A small image denoising autoencoder, trained from scratch: encoder norm layernorm, normuon at rate 0.024.
Rows from expert 25 of block 3 of the encoder, named by matrix and row number. Rows with one number belong to one neuron. Each number is 500 + 25 x the weight over its row's rms, rounded and kept within 0 to 999. All counts start at 0. Numbers have three digits each.
# up: expert up (encoder.blocks.3.mlp.up, 32x48x192), inputs 96-191
# down: expert down (encoder.blocks.3.mlp.down, 32x192x48, transposed), outputs 96-191
up.2:462519530484500513513545482514524558522474499466464469460520507500503479524489479512528491478540475438513489534465535484506511485469482541490554494560503510487518512467556479513509479497588485516501520511495490476504508515480535526509468482499504449478486514523554478493510497550459515479
down.2:487489479496506555498507488534459503508492489509512526505513489514511513528524478473524517453441472563532487509496510474526478528535509505482504439496510476508497507528479517514516522494457471535493458497489508484472507493506489522462537489510518519536520446535511532488490508478549521545
up.3:465453523494500492515470506482478526489497478488477488475515492497487495532492477519503484497555476452532504465511493493491483506505552541524543491493536514504525471472527501522514500518532484495495487497576506490494516489495508526533498491497492484506503487508506481494516482541511510485
down.3:525479558522500502510499495475520481473538470495451528542488524466500501499516494528482561457504498498562509486527459480500530509502499500461549486474530520508508514471447500521522512479482518500495461461515485495510486517527467470540538518486518504551458501441435484509508525502546458491
up.4:534501493461510513527472458491539492484482491431544496490534502485476514536482534508504569508528499496484488546472458490485529512505474536532521510491511559516519515498527524498529496498487462481520519533522469500509481497470482522530534470510473454494510509516483471461475519504452472513
down.4:495499513480497542482506494481514524517484490472474506502510540502509499483487514493504499520460514453561430563524491481461503508496493532519494521538459496485479512497505510539496471498513489520472520500499532497507481494514522514490494462503516408525524514501470517507484512485524499515
up.5:501476519512479522518480526512501505492517488488487537449453477481476500525486508504499454523530529475465519517500512483475458553544515514497498487499500509499533490477516499471494488499494514534492516517505471475510497520474513443508487510487497516501467535541535476510492491482509505520
down.5:498485500543522529448487527492521470525507476495445486499466523476526512463475504517532537486503470494487458500514494512477512490513495485487479465513472502491472485524478469514495472539513555516484485501529514496487489469515515529473533527504507524504522499510462518505491507496438444504
up.6:530458519507495542450505500505523495514480493483508513480498514535517498519476500524505489532547499485497481523472506498482510492512456511489520462501516536507541504456563464515500508498529483474506500539432490487500497457503531490463520477503502458473476502514508533478500475459509533503
down.6:497524455498502503527486502508513509527469467538498468487467456449486482524516446519505490505508487526516509552463490512538526503480491513534465504491485520484481483517498467461499533519547505476517485517505511519464498490498564483474496494537460504481487505485539495483507507495520487505
up.7:511489523487520517473493526489491542522470504395462473511504551491484453510491482534499552474512498495545513474463515536497508482480518478507487503501505539484527472520550546508461535505488480508513489511538508501497498489501470490486507490507497475526526524500499515496497493486512503488
down.7:463516481497506462484508510480525460521479453507509537527463499502482544511519504506509470529504491481510485522453491491508467530470501452452493504490462550495485537515511517495469463462465516494543499523491518513486492517473541441492512510491509508506525527481543467487515518496472553528
up.8:497493513477491544471523494515550500509521510484479506479475531555496498511466512534506493530504483485539519489460468510507505537493481486509502519501479512493516486502514518481511475517590486460495464510530495528496505501466509486519528476497490481468465519518560545545459478515494533522
down.8:488506439528537534480502539497530492496458467502540481457481525481500510534502517537510548488503454484463475479504514504501533491508461514466526495516505479514462472491525505464502514494526503536528514547536568502524500510467527472502498466519495475488480525506510464503503517474513505486
up.9:502530486501472543481524532492500511469470503477466431514476511537527501495515501476466536525512538539504484508477505520501508515487503458497511502527486519524488504491481489506474487525516465518485473480522491503515460491515535500508502504513469446427502496489494528444471511549469499512
down.9:506499521490472506453497510543511490532494497472511498479524529507488513446530500472501498497509503495429515475458536507497490520500537470522523491515506508524517540531496487502478534487491482483504476464480465459489458539493511464458516518512490524495499529494439531472526487498517541529
up.10:488487541477502534501458490481502483491544503502504534505519517482491494504499493534501545519511524498466509518461462509468490496491558430541483508499509500508506461531529490477479521490514483505494495500464479481479507523498477496532533478502504465498505489513493476466549519536523473547
down.10:517506480485470496468526497537506482482508510480541483498542473469522504552502533480498513451522491509556462490543467470503519482545480516496473474501522480533484507509505500498452497493506461491478490497512484516503507495524483492457509504482515499495530467469500506501502480534522494508
up.11:496492503493519482467484529491491549499481495456504470491501544534486508503443514556481544547537495469506508527456484487496497489506500531506541515501510519491533517490530487465505513491501494518510500551486512491506503499495574505523498474512482464513522513504493462498485510480518524504
down.11:533511483516528536493481517519461525524449518487514513515538509484478507488457505470508517525478490475455443540533514486499514456437526508469520494544514473488457507528515485484536528494480543491524534525517535496470507468483514520507492453530460524543524506507496503488426449472530502509
up.12:481503493505524481487498491521513529512502489455483517484502491497476464526527459522501491479540457492467506510492508511509528510508491505497520518506522507524499474506573516478465560541546502514528521516478456506481524524466524482505499466512504466479463527525524477492503490502535480471
down.12:544514492535498487505504493500506578517483503491504482497494472477536449498535499492492492450493549487507490522515495512510516509471456491469444505490441541520435502543471482497492533525484531502483507463507523525482488476515514499522444526543460486478512513497517505510510515497494463497
up.13:504500488491513459486504487451507523508499503466516500500503499522489518446461516475486504502527507497453511486486480494472511504493499596493504506512500505521530517480569479499494471484480514496503540544503449469502494495497525501478501469482492493477524485506518460478521509459509514517
down.13:476542505469482452527477513494562505526478488518502467455497455499492547543468451555480505525493505488472526540496521522521486518525496521512484499510506482503520468491541490478472473515482468496469450520525517509477526491489526491520482507509476507481531463505499455526494509488479480518
up.14:511469505475468529499499497482520485479482515491489450501518490508501533489497486497532465509537517487467523457502483466464500521504493505513501479503511506482483477532562536504477515493492484464523498514520483518550447507501511466523473505534487499497537496524537495489531509502480524488
down.14:445483483533511508515504515503501515471488493469495494517491485539544498513498523543500523443488443473528533514508494523516510540509480494482498482515486485470506498511529508518521484522509504500475512553478479522492515539494491451489504487540498518481535510522537532484475507532527496438
up.15:499501498468483533483529513472494497527462500497532473502501522497486496490475517512491555513535471511576496512521474474458470447510524487476508472511531552497526541467573496516529518479483472494527533521415514529478491527480487485492506492508516480497470513513471497494528490503483492531
down.15:497494492531517488499500503498501526477505461507476505484518532471515513515480507562480473515486525532438498508496510466494460501472478568518471541562499579535455509508485531492495537545503506535495461499478489508489492509504532480526477513499454500484468500512540478497502525500503473458
up.16:515503527505497513523485469532528534478526510471480485506504470493501507488520480482495466543540480504472489522496491485495476502531540484537478467494486515463497496470555487490497520482556475516516514493484504487526515564498461468516513457469523474505519472482535453530516489482495511506
down.16:499530555474502481507492494518503494459506491518512511506505529478430500510515459534497476530516488537541555464514512479478487472561513451491470501496493509521544488524489510482533526529489472528520466491476482477503493512497535517470503513491517496509489516467528515499472476482542528543
up.17:503498531486529517480493448501494474506462477493483489498486500524468517534512514531503520524528542472503440525495503503466533466509509512517510483502499513486486474501540476505500504510545474514482494516551496509512479494499498489503492484492495499511476514499548518598505508467524473519
down.17:524511515523525535503512515545511495448463519442495504528523484508469471543493492508515545501457541486517496493511519501509473493507481507493494517541518501503508539490526500507493513472459504450433486492508505523519519487431531480474454489507493487516512497529470522517501508499507529462
up.18:464500508490490491553499480502507481516478478512493522499505462470461524510513528528482482514573476516471491482505506505502494460520505447528501508495470491516533518484567483493513468515517476462517473543516499494492497494489481490517502513488519477508512514507494500524492508509520516496
down.18:487507520478512465478504521477539455445510511526442529511457525508518522491460509471487491502492487474469523506476503488513516454486498465479486492520539535469473491485532540545507492530527488520487505510548537478460497504539491497455499526452500483513537473478481506520540517494480447525
up.19:492472479536492496469479529477494492495530477510462534546519519461511494460482515513494502504539466462482521492496454484489457487494458535494495510479490469484504514499578506459508526458469522485483539559506451519541485475495471535504487473494543499523501499516494485486489500513483511510
down.19:503480506509482501516491488484513473535499497456497522505528515505445466496481481505509506452510513492470550478463460531497483535499509481466515517465492508450526516471516497469515480477481494460542535519509461521522472460471520490532502456535480502509525498470451475526526488487494527494
up.20:489480490482487504522484510513487484503511497465510500466510494496489494527539514524478471487531516495491500497429466527500462518513510489532504494504490525490498494491529511502499465489486467516529493536481517514510492506490485472494479510516520496454506505513535525516507499504490489471
down.20:499522497504495471485512538520478508500477486490517486537518512474503501564559480460485444510510510505515515484512482552524473519510458529541485478477465458498485487519496502473520525490481493538484495480534481528508480499528489483518508522500506503505521522457517545449477504504513498517
up.21:521513537532504463495507463499547459538466486504526485518484474482487547513531470482504502506541516502492473508486451488527519546484542504489499482495527516498484483506527487491491483507521505501517472522530468519494514453469478471507495494498518496535534496512543508537499484511473496475
down.21:500505526475494520511486559471512520473521472536527489522500483507522497488491468487491527456503520503470505491494485513526535515522532457528496519531479511541487452495536484508523494492618512527516482507463518492450506542510530471499468531472509462501525538493469430510529516487504514476
up.22:521488494497510500503495533496515522532489482450503483518518502522466507534502528521469476513545512451443472501475468486508500494492531465482505534496484471494503491432575488496493502519481471509502525525516497485515544469473489473491512482499479489487521502507482482535484520482508524430
down.22:515469491519483508454504510495463514489500523502525517505539500490461541486493484472491485501499523442475478500503508473434504494533532482511520446471519526498479506495463546504520512524498491489505503473504516491507508478532482527481533537480513508531513523496507493500461462480493510526
up.23:470493513499510556471490453504500463494463502500479498466503482501501474506497485527493542487544538471445458493470503455492538497491491575515547497513492538479543502486540499485491487499500476526545535513516469526519519519501522492494482470547505523470516475509499508546483498511484500487
down.23:504502444498525536488502477485450483499475509495508500499476554496463484479489510487516515485478480478557463504524505517455473494533510493515541534536477507550525522503508454523545495489498473471473524463488512473497484479468476503509490494520479474489468543524494527473522463510458512518
up.24:446513514498482506472473478525517495506489488532516504509506503515495515530497525526507499507543494511484549513449492518534492526522485509495489482493493497483503491503547504484497490502454495489530486538450473537500475465500493479532507486510509482479482517513491501477502490544462485529
down.24:500522518514465471486488490514536502534477514487544482520515479535547490483534532504516523491529475518465505479477514501497502515471466471510496513504491478504507475538552471516464496526483501515521507520463509498498443498513490477513462483527493491470519502519486506494511459563473526483
up.25:513496518507511485527470479487490488490516507442464499470515537484482484529514501509505490502542468482506523469454505516518539486510492475523512525501567538501515512490561480493480536507501459500508509508543467520511516541471516496521497494464495471513485526523492483506507493511492487467
down.25:495517500481457482457513491532521479501493508520513482463489525516477512483509502476532493519505490471454515527488500493508488518568427506515501548554497479503535493540505478522545466493480477505489492562476519466511504467487472525446539503505508506487469525517523474526502475473498482535
up.26:476525511466551500512517453507501529502523491501557503474501486517472494493465505478508497521476502494488526508509520492499459470506510516504520481520477537485512543465528523488495475502544476532511504520425505487463495503492522528536527489513514521535517525496502503517537506510461500505
down.26:527524456488489524448510483499517528518504499499496490505530517512502492533466519554545477532521492534471474485462549491496487491509549514513502531445494504554479521496530502502482500505461515494481511535524517495558506517470458468487519506527531538472470472518507513474518480514473531497
up.27:499502489479480461491507469488523488501525519455496487504522524557487483492519514551511474503511511490526527511496491507507494510486469491496483520507514499487512472502556472519505517498515484477529524522461489511522495497474504501509484455509492510463466468508496455532542495495452507507
down.27:515520534470480490439487496487495506479505523517487527494482519525484533516458529458486541476533531486524472520497505448481551509486531480481493437484540539509504542466529524507479455499520472507498508530508537441514501474495462514476533542489528454496495503482483478542517490491487464474
up.28:489496515474471485451515525495514486504497543491491503515483551539527486477503563481489450493504504477480509526492489515514534513486502490486477500530488496498505512537566489553531489483505503519503546537523524486495466479486492496417489490502516528500453494494474508516507489478476489497
down.28:509501494485496492481490524449547487445521492491479541522476520538484524483415513490518513508513499444557491515512484476478538504513489508473505476494512517484539503476495530520510440478480488484514522507476518479500546485487473480488553531462525493520497506468473478537513530455510491464
up.29:488487531502467486503505479511520518501526510485497506495515524509497500536477508504458479522542481511497537499482510560500450499501476502532476507498524490482487516490529517497488508522518480537508488488520493449511485479498495486496501506475511493503481511478523470509516481525479465479
down.29:511490532506529488529517489500526501500456491502490499510499451472512521509483481467522513419492493484509519522501508539513524521509413460509513467521462510466521528491505499485481524459459457487508524487477481531482470492498568502502480473540511488520534491469552486506537513537464494540
up.30:492488517494485502515496506494500510498498535480514477480488536506486515514468476533485492469519536476522539526439487503514495529497551503507483497508545539498516463493549526504506510504499468499502508503472498528499526492483499468509481478495498455489510497505511469551503507510502515544
down.30:545523540515510490474482494474497526470503481537520498516494461451549471514458525506495471498472535498501493531487522455522523485499465480521451498471521512501499525532476493510502505534518549484501510486528522479488454488508475486493504497499529517508468470491470523460488500481521495480
up.31:507496493503466547529479495522515472499484466459524497479515484473486528549508512496514485506522504458514502526495520529503493494491456502546485526487491555495486494493566472497499524533536439476493522503501515506470519507472486515541491494518491450507512508495491499531500509456518460498
down.31:489529550507518499494462471533486493507500499517523521476517510477543499510479517483491489520489489481452508493478518486547585506493497461508445525530526499541498448500505497449518521498430529529441516495479475504479471492513530495498474483508531541487482488502519470484492501537499485517
up.32:511518510497507536492482490522488535497516472567521476471487454453492503518524469487491461510525500499496503549493514485537472518484518528481478500508498484512455507519503503481506506515492483527509499539509501525494513483520521506497509501488478476488480526505507480525487519460487468527
down.32:471494526458491524485514524518483464475515510551469491492450522518529514503480486495484464486540508491499512540524512470463485477488502478453476459474479517479514506484528504512502479468514489541505518536515501488515495491507465548452492511457506471485476480476513486517487495456478466532
up.33:521492537490482498507479475496542452509500490477513474483477497507516492505465485549501460477536490517508536478478470486504559515493481494502498523476500506480530513479569506501510468517522499475507492543546484502511498501482529475524525499492496485494496465498494521553484520460501496493
down.33:479490490499536452532494519493503499509495478519505527499529495485464505474528511457479469457488519467489504505524486541534471488516457496532510524524523538567492473533489473473546501530505530507531547513522515487480515514512560498516477505549458527508494554488502494502485475517503553475
up.34:496521505487473511481480506475515470501526535518471521530484527546487515484486517519485498506571502487515486543479502478484474520507503520497468498476487497524509505501532488513482443486448489476518514527488526476544497488510448504467525517467520496491471499489470458500520479495487508501
down.34:516490526518511478511542446500501503514542521476479555507521508535482482484533507547510540455493479494526533508487484509518458505486513486478535500506558497481513466494452467504503503512487537460529499460488469500534493497513462538517502462504498458503526505499497462529521457523478467458